A small image flow-matching model, trained from scratch.
Model: 6.62M parameters, arch dit, norm layernorm, moe top_k, num experts 16, patch size [4, 4], width 256.
Rows from block 2, named by matrix and row number. Rows with one number belong to one attention dimension. Each number is 500 + 50 x the weight over the matrix's rms, rounded and kept within 0 to 999. All counts start at 0. Numbers have three digits each.
# v: attention query, key and value (stacked) (model.blocks.2.attn.qkv.weight, 720x256, the v third), inputs 37-73
# proj: attention output (model.blocks.2.attn.proj.weight, 256x240, transposed), outputs 37-73
v.46:497499500498499501499374496605489508500495503498500216499499501508512535520502501528501451510603497491558505499
proj.46:495510514500451501499571505485502500487495505499499785564510500490501492501466502492497499500609479503498540515
v.47:499492500505500500500507497500393506503498501472502483501413500501503499190509500517509499501498500499495503499
proj.47:501478500492502501499500503500332501501502499499501505501499568459501499546499502501500999497499334499500504500
v.48:500501500497499435501502509498503500498504501358540479499500500507459500500477508501502602499330499500498500500
proj.48:500500495453497501477500564500500464497501503498499497502504570503508501499483507500499511332499498494501499474
v.49:500501523500500428465240502499535511499498506379500594496501451500495533500503499502505498501501569498546496500
proj.49:500503499493503501500531563500489498495441502501502500500500676538499486502514527555487499606500502498501499535
v.50:501686516496497498499500503500499488500438501500540499503499498498499502500558517503500499499500501500510504460
proj.50:494500500498496499489499502556535494504500499504499496499460487500500499528500498499500731502498500455552500512
v.51:503500570451498498504502500501497474501507500499501585500495503498497618500499500500502499500511500499500500500
proj.51:502495499496498508498421504497402501502507496563500482503502510499500516498498463506471499463480501527443559496
v.52:501502502501499442598424500476413499516508498525503474501470500503507525500500482499502499440448500498500501500
proj.52:539499509523499504498469501501499509478503504528504506502555499501502487500546495497499500491574500499500503502
v.53:549409503501500499499503471499500493500392476500530499497499500498503459500499499517500495498499486500513499501
proj.53:500501536500603503499501389569662501502498498519531368499555500531500500500500476498499416501499502551499501499
v.54:418500475398089497502527500502504497500500505500499501454530506499500499419491501500498501499408501502440502501
proj.54:495500457646406657499479505432507499507500503499505499501516468516503499547500500547669507504476498498461495502
v.55:474500500497500609500509498501480563500499499499497500500484606500327492500497500499574514500504499499501503501
proj.55:516499500501498547496500498526555489500615516500459494611647500462500501516504507508499387504500344500501519492
v.56:513466500501496499501439497501521488265500500500528506498500445503501499442499496500500555499498490500500501501
proj.56:482500500499499502496500499529500500501502496501500502500508499498499498510500501500500501499500500500499510499
v.57:501501491524393493501500498500514501482501498499500438502501563490500495501508498445502496503583499500496529500
proj.57:578501269506502456500498496498500525501503495559500500498506501503499499500495498501500502501508501611501469500
v.58:486501501528500493682493501763499500520509502698501450501495499502500498417497499499499544499500501501500476499
proj.58:499488544504500536500501502303500396514485501708500501503433500500536504563518384511501546511834499500499501498
v.59:468498554499501501501455499499617502500500501459422504501501500498512644500501499501524503499487499501503500500
proj.59:433493557492503468497506497499419497501480497508500525268498505499425431501479481501568502526501501500464526513
v.60:482500501503496480505520500546503504499512495434473365498554502500497427441499500500498424499499498501449499500
proj.60:463500499500498500496501498402501461500427494482503500501502531501497500498546549400501503502616501500500504500
v.61:500501498466512500500357503498494572515493505504591500720497426499456500500504502499499501535446502505499502500
proj.61:291467499500495501501502500500480553500499492443502505469451496505503501501510500499505499497400516502500462525
v.62:515500579500560463500500497500500493840500494500501440564502499765476500593500500500502501518500500455480499500
proj.62:499501500500364480503500499547498493501502499499501551499500500426586450401502566502500500502500499499743475455
v.63:529505494540498501500574506501501499495495499444500482500498499498451519499499500497588497499499444499529500499
proj.63:499503567486502521501523488534599459497488500500497497498498501525498518485498512500499672501505501545500516506
v.64:497502500541497503500500502500497501501506504507593618503501500500511419469426499367499500475432500500499539500
proj.64:526503502490501502514503501495501546446500495500525388507499501507500548501600494439513501502417500498561437527
v.65:501502502502505529500501479499497482505502501503500499497473501499516495513495501500499498500499519498500502764
proj.65:500500500500496500536500496499499500497500505500499499500501502500500500371494500500500444501500501501500499500
v.66:497500499500500502500453474503493488499497501499504498500499501499501509499506500500503509503486579498499501502
proj.66:502473502501596494499644505502498515507504500506499500502511496456500489500489525528501501500500489495502504499
v.67:538499499768502544500403499500495590499504496491495500497508502499496497501510500499582501499506499498498501508
proj.67:576498491340468497500493500502508503491485503514504499498494460498575525499354502548463495522500500511503496517
v.68:499501500499494500500502468500503528503490503500502525501500503591500366500500501501415618500489498500500541499
proj.68:483501500514477501610500533496505513474500502499552445573527478385500525505490501500500356520494500560414493478
v.69:500500505502450496763499504427500510520498501499485367498500501502503501501523499583231498500390502500431512499
proj.69:500479549499500500574502503502503502408477513501501504515499474500449541500472502499476468496510555505502499574
v.70:502471496500499557522503497540655459497500497491488515453555500500496583499498500498498539493499500502298508500
proj.70:373500499393463496498461500502260499499501496501645501502406533509537502571501549501501501499525499497500499500
v.71:497505502501500501502498506499504499499501508499488499500501500499500498502511500500503428500500499500500555500
proj.71:528500493501499493499494286523500504500501499500501543505516500499491493500539498497500390345498481526500438509
v.72:490500651502500499534504442499501502502499503531499471499499488368497496500509502500499492500499372510501503500
proj.72:498499500501546499500499443522501499501528500501499601503523430561501498499503512500499464503501777502499497663
v.73:500498499501502762498495501673485503504489503500445317500503501502503477500498500500499501500547496502501496501
proj.73:500501499496583495598463496499552493502500501563393501503489396500500499500502505648500446500489500487502517500
v.74:508500499455498499305493501501471535509379487501499171498500502500500690500502480501502500499502517499498483500
proj.74:504498521496464449499501504509498500499745495501499494490531821501498507493392499853499500502509518499684501503
v.75:500499469497495499499356546500500489432464495633521505504507602513514497500491499579622498500520482501500500501
proj.75:500500414501511500476496501488502550502506496474307418500500502499499500484510503501502508473552502498503474500
v.76:496500500497499496500497502500543497499434499500500414500500500504493482521508525497496621499496488501494491482
proj.76:500499527501497482500640504411501490501501510520523509495503499480500465500475466629504502502501502505558479479
v.77:502502565464500505405446498501496503501503505504514505500517437501504500490501353488500512498497499498501499500
proj.77:396508500525500495501501513508616499501499494484568499497502498476509509503499491500497499498500500660500496497
v.78:499501500500500462502498498503484512512503499501505501500500500499544504410491498501502500501499502411500533500
proj.78:500499529500159507500521499500500500500498504500551442501504500499500500626502499500501501500516260499499501690
v.79:499502500500501498489444500499497500501504505500502615427499500500499486498498501593502500500499500500497496501
proj.79:500501500504528524366557498500507499480497500590500495499497638500499499509540502502500500523506500497502500539
v.80:499493502498501501498465499500498553500494506570495499501467430476502500500501493482499459499516642501501501500
proj.80:500501499494496502499541501504464542595468503486501639488503497499506501429501495499501531505471502497504460498
v.81:496499499500501497500399501567508500537502505501499500496507502500403499500479535502515503504521502503778504501
proj.81:498500500484499498499499502487499451486499496499499524507500503494503501580505524499499249501572500472499479498
v.82:501500487500499497502464493229496462505494501503538569501582501499466556500500498474576499501472500499494503500
proj.82:501517500499494498499503507524499503464499501443503498499503504498503500501504398479503264694412500499504502501
v.83:499499501438501500458521500503502501501519499499442499499496497502500452556504503499501500504533492502503500500
proj.83:521500495742491489501497500497505499496492501498410501501483504501269501500519508534496464503499558497499498435
v.84:501625501498497493479542500562414517643540507501500500502498499501441500416499496437499771500506498497500508500
proj.84:500499481493496280502452494501500488428501491499500497500495595508500496573500513501507483515500497499455531499
v.85:502500533759497416382503499498500500479513491499507471550471501500496527501497508500503501411453444505572500498
proj.85:512501538428567498498533500479466472502493492500512500499560499481557519486501490502499503504496361501499500501
v.86:580503483506515500499484500500497500499417496500501500494500544501498508516499500496498501492501503502502499500
proj.86:626500500499463501492500502499501498558494500499501443500494522499501500237501494501500575504500498499499512438
v.87:499500502501553499430503498499410498500365505425432516499501501500495655500502302507626497516504502499500501500
proj.87:501523467507553500370493499456500558499506494498472484562495507501498538459492504500516401498501502491451449507
v.88:528500502506501500497500499499441512499499498501501501499478491501500504500501512500501497484568501501462494500
proj.88:509579500498446499500503509501500494502500501497501504499560500488480492494587494489622473499496517496498462499
v.89:500502347500500501500501500472497418500414506500502526501501501360434420499499554709349500499508500500500508501
proj.89:478499532492497499790495499588330504453505499500497336497508498498499500431500518500315501500380500508530512500
v.90:515500411516476502502432488501493483502483500499501683496500509500500501499500500499503500500499499500489502500
proj.90:587500500495501751487500499457500493559499500498498522780601499460501498501553443449498498589460498500500506501
v.91:500510481500500572500477502499500500499462500443499501500500500500514399435502500501499489500500497496576495603
proj.91:480498519512500500501553497500502496501592503560500500498504500501499411550467498500500498503499502500501504499
v.92:500497555497502499500504499501501538443500499552501500495485505401467504499501477542359514501542479499499645501
proj.92:498554515469499501503442503456502499504500499374501271500496463501500512478500500627560505504584500502497504503
v.93:427499500560502505538453498439482503501499497501465497500532499500299500500539503500499394511501500500499502500
proj.93:501496448324501543498507501476501502498599498491489506477325471500506427497579406527500501497500503500503497565
v.94:490482499461502506500500500498494500745498501501503497500443493499500556501469457499503573500660500500499508501
proj.94:501620409500500499500503499504495504499505502501493594500521501500530508501502497500500500408551503478501501529
v.95:474501501500479497459587501500589498502490498499564502502500543514497536546500530507504499500500501499498537500
proj.95:502502500609499500496498498456500494500575501515454501502503529500516454500386566502499496491510503500498535488
v.96:501501500495498497500501500503519497500499498498502501502474502499504499499500499498501499500505497499501500500
proj.96:514501499499499345503498498500503500506501496499504428497501499500513501499499499494503499498498500501499502502
v.97:498422498487497501505515531495541497473499500501503500695529476559499502499569524499509501502464306520508495500
proj.97:497503500495502508498503510495502490498507499501521499500511491507502502505489506507487497496497505498486503499
v.99:501504502502500499495499477498501500500448499502500497501499504502504501444498507499494499531496497499503500500
proj.99:506461499499499500496501492500503506504500498519502497575498500504496500501499501501521502498497501503495505487
v.100:548531499498500493481442511506494501503329503503498427498502506503500481502498499502453510501483499494507500496
proj.100:504400499499486501496506583507493517487498499495506511491495499537497489499497517501505512503500515506494542503
v.101:499505500496499511497499506502503497502500500516497505511499500527499494497504503499498499497496492500502498490
proj.101:498474503496494500485501499499492498522484500496503505475500499488506497493504516502510500482500504498507498500
v.102:496499498480704501499503499500498500500500500497501502329561484499500503499495499496467502501500454502499498628
proj.102:501501501499495502501500505501484498518496500494515501496499497470499457498501499491503500495501500502502481500
v.103:500503500524498500503472406500502600509501501499497497500501531499501496497492498501499456520482585500506500500
proj.103:502493500501491499498504479477502522501498495500499496496598499500505500498498506539550500486501499501495499502
v.104:493503509505449501497494503501500499497500504518499524502500478500501501499458497501504496501499500502527503506
proj.104:499441501486497498495508472477488453498505500499498487499497497494503705497346526500509502499501497503467527487
v.105:505462499495441394499500504503491497503512500506499407502500424504498491505505504515493494501493430498498501498
proj.105:494508500498503499484496501498507477496507499500501503447452500496495500500534479471501311544495499498517503506
v.106:501497503501500459415503502499498497499497500500499493499496439498498403497426514500498496497499499499503496506
proj.106:502506478473501498446496499499505508599498502500499496405500499492502498503493512493499519530514492527501504501
v.107:499509502512500505504501499503441498507504474513502494504500495500498499500497512501497499501492498499498501495
proj.107:499579497497468532500501202500497515498503501501500498500496503503496503501513500507502383587499505529491470500
v.108:502511514500499500498494401495557499503499499501495500595498505502503495501512501496499341499493404529500498498
proj.108:517463515501502415495511494491501497591493480498503488428505503543546502495506502474501495497498494502500514501
v.109:504500496500500501500503499535497499498500499496501500501235501494499500499503435489509498501504501499497500499
proj.109:501499500500499498501501496502500510501615503491523499501501501502511550496499503503500500492502447502495502506
v.110:496657502500274389499502500502515498500501500506500497495501526501508499501506500496500499496498500502501501500
proj.110:476463500501500495608496503507498470500500502510479532501500505501485504501508502500500501497503512504518516491
v.111:502499499500610499514499501495507503504501498508495509505502404590501598500498499506502501500502500500500489502
proj.111:501550488509505500493488489468499506500499501499500494517607503436512500505500500500474497498507488502499504553
v.112:498409500501500501403501498502497536501500490490495498505291497492508501539504490490500497500501198568498499500
proj.112:500523499502493501500498503507471497494502499499499500502781495500499500500499503502522500501507498500492493501
v.113:493582500497504505501499566500508495503497499501500513417500524495504500503500497498498504502498500504482497503
proj.113:501503522503502498530501497493500538509500498497501499494501507501499502503498499498501502444504493528510521499
v.114:498504502495500488504496491509495499501502504481516509502507488500503515498496493502518501506501502501504503501
proj.114:503565504490522499492497498504503532501544496507500472529515493509500501499502503513486491503497466489503530491
v.115:500516510490499492518487491501500496507518492518501499499497512486506508510497483520504495489504498484496513500
proj.115:514509502478513480507495498510502486504484522504500498491521506501510502504483500497504488498499503493487452505
v.116:500687576504499509766492501499502503543501499502497496500669501705525505500493504503498499498498498500501498575
proj.116:499501520507496498497505498434409496505276499514500498499499448491502497500498499502513499507509497503476506502
v.117:501501501504502662498500498499427511502499501502500462496711500557500497498475501501493503497501503501500500501
proj.117:507500503500390502474502502500427501497407498504500506499499414495499328499497480500500500502500500501479501500
v.118:498497500498577502499498498502455501501500500500497503500463505495500501500497481507499500499499417502499500495
proj.118:495500499500500591518501509503462521482499503501499502500501499511494497499499501502512500501505501501500491500
v.119:485498498498496513502497495507512499501506499504500499497503495512503491503522514505493492500505480486517514501
proj.119:495489499472500474487504503479486505497490508503513482491510493505500501499513500504499487501515496500496506504
v.120:496546502449500498502498474498525492499500500505500479497500501518500501502478499500499500501504493495501500502
proj.120:515483501495501490448498496493514498501499503500500501493506501526514509508488532547511513488500491497503506501
v.121:502513500504527498487508502496493476424498501502502503499498500510498507502515503503504499501537504494488504503
proj.121:500486508507489510484486505500487502498499501508500490712492639504496499498500503543496519488500503483474498493
v.122:498606528502630352497505461496485502534492501502506499457599501499517504340497503508426500500517396500480502500
proj.122:500295495503432501499499502502527666502506505499498501508496502508501501500484499498537505541498493495501502501
v.123:498500501501501500377514499500478504499500500499501496501544485499497501500473502472499502499486505503500500503
proj.123:511506498500504506495500503506499502496498496500501493497499499485502422500499500492498501500495497499464484510
v.124:498501503495500500501521499502500459503439499499503466505500483796512504500499499498503501498505500500501501503
proj.124:505500500502499498511496500499500487550502493495500497500501499434504503498504493498500499499498500502500517501
v.125:506501488495501500415497499502500497497500497498500499505435568408505499499543480489508509501501502500501503500
proj.125:499492499504521498502491500593508504498502496496497507506501502503497503500505492497487503499493501499584500486
v.126:499502479501501505572538500499505505500496501474487508418504502638501542497493495492511501500498506500496501501
proj.126:501505504505481464502501486478446523500503496500503489448519503492509500489457504499518436505501588555458499507
v.127:499483489470499731500499550503521498493506497491499500508500487497496620531538487484501503408502501501500497501
proj.127:494500483499500499504488499500489375431501501495510545557551549475496501502499500513482500431498505505535498502
v.128:501503504503501502584503499502454505501596482501496470501501451499504502500548502501499498497499500496487474494
proj.128:471497502505498492461491495482500509331590500501523520502500499496497500486500499509528226535497513487473513506
v.129:502499498495498496527489503500501504500504500499506501503501380502496502500490503506501500503502498498527499509
proj.129:500509497497485499455512514456423474565454504502504499415500495469517472500516481499500498618500445502578494519
v.130:499559505501504500499499501500500535502541500505492495376498514500501505503496501500494499483499506500502501500
proj.130:492414499499516500520508497507470487496493498499497548474482497458487500500489495497501513486505504522516509503
v.131:500502502500499499513496483504499485505499499499496497500499502495503499495472490496504498499500501495498498503
proj.131:501605503514498499497504498432499502554464498501497495500502497517501497500498501499499501506508466498494495503
v.132:499501504507729436428507516479500511515501500505501505496484497501496510502451490464500502499527504485487510500
proj.132:526679498505442502496481495529500500509495498494502431507500593508503471517507469484493593515500496500507438504
v.133:502498499500051372463494603500683498498537500502499511499382496119492499503502501505501358501501426499504499462
proj.133:492458502493502497499504500497508450502500504498498500501503504503497713505503503503496500512494500498526501497
v.134:500495497507502500462438500506475502495507497499517497501486551408503412500500463502635500500499538502560500500
proj.134:494467497496520504500497502503499496503499506500497530517555493498494498503501499523533566501503508502505454502
v.135:506438499526501505586508501499492498511500501502498535494502372500503455498502497500493478501503501501454503499
proj.135:502523499511497502532500503478464504498513500506497499501463474498488501498551486502494493576499503472505493500
v.136:467497496621500501475502802500498500496499500500478508505542492496500519501497501498497541193500499501499498499
proj.136:495471483498500497500499514510527463500461500494501533503503502500447495500496498514500505500496496499499493503
v.137:500501463516556497498501499369484495502256499504504500654500628588504500500504500497501502534497503502502500501
proj.137:501538498499572506597501502506578519478499491508500471573498518508488348504493504465477527508499632504501505499
v.138:500501525514500506497477454501486499502450498498497478496499506492505405500485499501497497498505496527487499499
proj.138:500498499505468498499500504502500500485500499519493499500497496537494497498498548541572505505505498501447498500
v.139:500502504499501524499503497496478501502498499496501503498501500543496428440500490496517501500496534493492499532
proj.139:502516507499512504490509498497500719645500503509504481536500510508500487498498513504483503500497409481410499500
v.140:500499525500501501484493505503506499495501501511498499501503503500507495498495503507503498501500503509510500500
proj.140:503481515499495497501496511501505496526524501506497504506499490476496501495499503501501507503503504503488503498
v.141:505496493496501523498492503502496502500501501496503501491499502453502397501498481499501500516495582489498500544
proj.141:523501505496504587498509497501501495500497513499498500497500501526496497495500488500502501501505498453506495499
v.142:500500503498500496500507504500433505469486499500501498503505501501500501500530513500501560498498498500500499501
proj.142:500500501500506577510501513555458512493729501501501521498496499500494396499493501484500387469493504501479498499
v.143:499500500498498500501496500502501500499500499499501511502258502461502501500498498498504498507499497499501500500
proj.143:497455500502498497502502495502502503505517500499503496500500500504500999488503505501501502496499501500500501500
v.144:489456499502441531512489500708500497501467499497459501502509500499500459500505485403499530501501523527500441500
proj.144:501500453494501552500500499490503501498499495608490500500502480496501502532510500501500502502475614500495495501
v.145:503499504475500421506376481500526485500723522410500586468495500499500508501501500500500482500500500500503500499
proj.145:594500518501639437495500500500496498608552504579512285500501497502500493478569464500500500447503499498573503500
v.146:501499528477501342502640500502436486612566499503495500290498501506502515500491351500659404502501500499461496500
proj.146:502500499592500497499498496357499492501501505499455500482355500502500499499498448477527501499673499498500501498
v.147:500502507488491510501523498500612489499491501520501472501539502499502498424495499500496498501501500500496501605
proj.147:499494499618446501503500505494436501497500504500324493500508475498501499536503570408501499499500500458500500631
v.148:497503496499499515509505500501497504502368490606491518500499504500500386461493499553496499500497500500569496501
proj.148:501495491489502611501483498504509502500496502485492500657498497499505571512494516646499497502497495465434500515
v.149:486500434505501498504496501502500500500496502325477501500500500500518538499496500505500489499214500503502499500
proj.149:493497494496500533502417478499532393502497501527485552501444435520499498501561503500374495472527502497494501499
v.150:501491499524498500499422501498499508474504500500501647501500500500502500475501363500522503500464500502542627500
proj.150:486500497500668534500702501500500500525502497498499504418462428499501499645612491501594501499500500469500502501
v.151:501499495502500497502499502504498494500500509502725501448501501501562497300499494617498725500503525499499558500
proj.151:500499499504511501461525501518561504498499501498500505499501496498452503576502415500501501482500502513499491518
v.152:584496555499501562501498491501500492474499500500346771500500491500500500495510498468500498506498501501473498500
proj.152:501505497497501500501530501501502499479499499499501620501502502509499435500500624501512498493459533504772512501
v.153:500497499501499385501504499501487498500497505494559366501501562318557560399500499500625498501499497497499501500
proj.153:502780643424479498500456499502332505507502501555501499502502501501500500529500506500500503503539500495500500500
v.154:481497520500500500499502503500502587500499499501499500508489454349399501520500580504500472500503501502500502499
proj.154:502496476499502500502498504464500504501492501441501500500492487534530502499527498513476501503479500495506502597
v.155:500501495499500500538501500501501498501494500481501500497529617503500450501500500516410507500657500500473495499
proj.155:513500463481500438466604496512540497536505500499471501527486505492497498449501505499500500532501504571522481495
v.156:495499578496500499501471479594491511398498497598473382509499520580570500497498225501500499500516502502826508501
proj.156:505500501480586507495594477510530503502502500399491501714635312501499500498504499500502501500496504502423495516
v.157:525558510509501466504501500500491501620500497500498500498501501499423501500510462499500325498499502505502494369
proj.157:499500499504557498498500501501502500500499495500501492501501498500500500467500500500501499504500499501500514500
v.158:499500642504499502488489501500501507501378499498521501541500500501518509500501500497742495502492501499579501500
proj.158:500500496499552497599530500544499503499505505363499499492502513503478499490407655506356503485523503499509475501
v.159:498501500499499499500472500501502500474500500516501501500527498509491505483502501501499510499495347502545497219
proj.159:500501500500500499499500501501499500500501497500500435501224494692500500630500500500500500500500499500500500500
v.160:518499557543499498499499484500501498500485500501501499408448532500498543500500497505502543499500499500501500501
proj.160:646512500528500500495500517465509474497500501502562415500614500410500499520429500500501494501521498498499503500
v.161:589502603495501516500499503346504500501501494501553500549508457500500499794504498613502499501482501501501505500
proj.161:432500467499517500525499502460494662499509497324500538499500496385500503226373501534500500438500542501500484501
v.162:512590497502497499502498501281503500513500497584382503502505500501593532501502501500501497499468500498494502450
proj.162:500498452505561499500522333521495500501661499469501500561504501512500499499498411500520381500480500498495497500
v.163:524500471500498499499499502499491548463513496328503280501499502502598499502501498498433334389500501500630495500
proj.163:500497499451539519496418499488498504498481496581499500496500501527493498501501495547485428589372497493502522504
v.164:499501388497499500499498501501499499503501499510499500501500503499472503500500553500498499500497500499500443499
proj.164:507386453500505479448393502502504490561501502512497500504500569501498495499499500495499504531502500498461493505
v.165:500514501500500500469442502501498515517504508489509247501500500502465501501509391501500542502500502500468505500
proj.165:501504500517389500496421501487520518499500499535383500500500500504429593474500554518496489399500509522486470445
v.166:592500493533499502509612490394497433501531501500499522500496566501501500503500499435500511500503500498500500500
proj.166:500574339500524509433343500525502689501492495385481501499496483500500514501495412500512491502402486499448497425
v.167:495501500499500525497552499382515505500489494505500498500517504501568431526512500500430501525515542496466466500
proj.167:628493458506461493503500506510499504502504502503487502501555502498486461489504498501455554501549501500499499499
v.168:502473590500502500467123451502499505929514500500500388500499492507459508501499498499547500503502562496500501500
proj.168:500495500534493499498501508500490501498499505501501499518513468420460500500501549501409501500451499498499497498
v.169:488500487498339502500681500500562500501500505501519500499500535501508500501501449417459497501498499499452587500
proj.169:500501499493410506573500501500499498497498500422500500500475496504500499500501496500623498494518500497478493596
v.170:496500500525500501500492502500496501502502510462454482501509606500359547500490497500501498500499498496581504500
proj.170:502496541562633501503498502500498498473502502498499500501500500540309500513499496438500502498500383499518500531
v.171:500505574502500516499527498447503499499502507328503501497500541499501496503504499498500492501559499503500577501
proj.171:500480557516520499503500583652498497500488507432500502509499620500500486444501596499358499498254501481504506500
v.172:500503331527499488357477521500495500486445496500500543502535649500483502500502535678548308500604499497500490500
proj.172:452494501499501500499497475498500496503502492365666499429503514500648473501496500502499500515503496498502496499
v.173:500500499504499599502500473501430500501498501499500187500500500499500606500499500350500493500499490502502477500
proj.173:501367526510479622556433503500572511503485501583521570537580400507499502525492502000498504497516475501609500501
v.174:500500501499500501500594499501502472499484500494516525502497506506495508502508552498518521500391501500501500499
proj.174:500503501393503493488469495509339500527512498483661482500498504505501500492503536499567503500497402502502511404
v.175:499505501536498545481497498683501503512500494500501629499500447500629438499501500415506537500499500501564499501
proj.175:441498495500501499507499497439502501495511502499403306506569503463448502499511451496520503503497508500500496539
v.176:619499502520588501459503500499499505563515500496503500590458463501495505505506502498500500499534499499502499499
proj.176:470496475499500499510527453503498493503498504501500522501339498497366500499505465500494501462524506498498550495
v.177:500501498461498479499498526500500498569501507500621573519500596505602462534498377500528502501501501501498500500
proj.177:502500502499501510496500508447470496185503497500499501502467500498433499500500490500500504498500490500619481389
v.178:497497497497500481476506502498499509500499501433500564498498501500424571501501501291502500500425492500496499500
proj.178:499504516563499501499501504498500500423500494502503502500500480501500499484451479500499498626501502502459518514
v.179:503500508520501498498500500500505516609503501447445509512502421498484550501526501575500501501498493498501499500
proj.179:500503369520431500501612555501498504501500501503474582500478499500498460500500588501500454497500502503367500498
v.180:499441500574460500499500499501507534493497499589499475500423501534502500500499500502500498499504460501499540500
proj.180:453501572493503502495451493482496495480486496499485500488532410406407499506502463489497484501587501498530502414
v.181:500501497501500502500584501499494500652501500828500499505499500509446521504490455438501500500497535501263492500
proj.181:500500501687500500512500500501655501499500500500418496500499503466501502501501460499501501500499498500500503500
v.182:517496551500500499499498497385571499502515507531693569515516420498470593497521500500500502503500501501514509500
proj.182:505539561502500500604500497568496505667541496498499499526619500501417499497502498500500494503396614555501499642
v.183:500500502500502330379494505499501504527501502570513494634500468501498659607502500447502503500492513502498535500
proj.183:516500584499500258640500501500496504501496497550500499500471500500500502350490481501498498496507499497551499501
v.184:501500501501501502504646501500490501518530487500500482503499487500522409500500505406395511500503575500519475500
proj.184:501502520501454499490338473501497470500515503500500546493499497503500510500498502496500501507498497500610491500
v.185:499505645447500499423533501548555499579588517499475501506500493503500517500494601500570594500613503495621496500
proj.185:500574614502498497502499501498501501499512502563489204500412502552507500535502494496501503499446501501597507360
v.186:434499499500499501944500466581562488497491485500496526499504543490486495499516499501498512500497500503494485500
proj.186:501501510500503556484500500501592504499499501519500500552543469521497483501421516604630500499495498444501503502
v.187:567499507527413500505489501712501500575498502499500499551499502499500335501504499501500445487505499496407499500
proj.187:541500498501469503495522501410501498500502497553509498320545499503498590514687500561501501616386498493484526513
v.188:466499498494500498507499502500531489498557504504536502500499541505507501500500500579500498500500496497500509463
proj.188:804501499505496732503540491513496501551498503548406505499496500494311505419500464500493504496483500504499497440
v.189:500499499499499451533392500498491506501501501564501500501494499188625663500528499597500504499500501501323500500
proj.189:777513499524567416489503484528502507501504500473499501501498497513472500500499499500500498500519544499502486582
v.190:502500503500500565446524497563500501471459490405500500500559500499471515501499487397577498499638500499597510500
proj.190:501500500506504577501352500495500535498501498500511505503501625517498497500501582500640493499548501499507499578
v.191:502500499500501499500487486500486512416501505494503500499498500500500499500495499539499493500452500500518491501
proj.191:499503500501595500499501507499501501500497499500500500500498499477501501499501501500491500751503500500499501500
v.192:581500499519501500509499499501501478501443503499500584498500502501499482500502500435500544500500500499502500491
proj.192:498479500427506504498500490500499541501564495501501490499530499496500497500500526499501497502500499501500428500
v.193:498517503497501499500499459502480497531505371501501323502477497478499499503500501492536499493499500498501497499
proj.193:531513515498501493500503502500596545597500504549536684532503509647520500519494485558500537497511502502514558500
v.194:500500501500499504504501499502497499613594499518329503522500386499516505686500498372500311501499500498501501500
proj.194:500502500499499598501500498499502502743494499500683498501499564500508500372501500501500558496508503491454501499
v.195:477500500500500500501519472500425501500493505501481447501500500501633571558502501500499454501500537500500502500
proj.195:509499500500398501501509509501519490503490502501500547506500503501659513478499500505499499594500544502500489499
v.196:472487502503502497502499501500498496502501500513500502501500500499500498498498499500498500500496482500500502501
proj.196:524501500500498498481500502498479500500498492500500534500404501502477500501502502501500500495520501500500518501
v.197:496526502463555434498504495500501500499480484499501500502501500500499501500500500500512501500501523501504490500
proj.197:500482514508653500505499486498499484500603500499499508502516471508497492500499500500499499486500499531501492500
v.198:502500500501500495495499498500501485502494502497500498498501418551499500501534500501500499499499503503500491494
proj.198:500481484543475499498499453498507490500493494470500506537541502487494491514499500501500499512500500500502496500
v.199:500500496498516497502502502498497501499500496499500500502506500500317604499477506501499501498500501500500512500
proj.199:502500501468500571507492535499504491499499502499508459509499502513121498500492504500511513493500475505503479478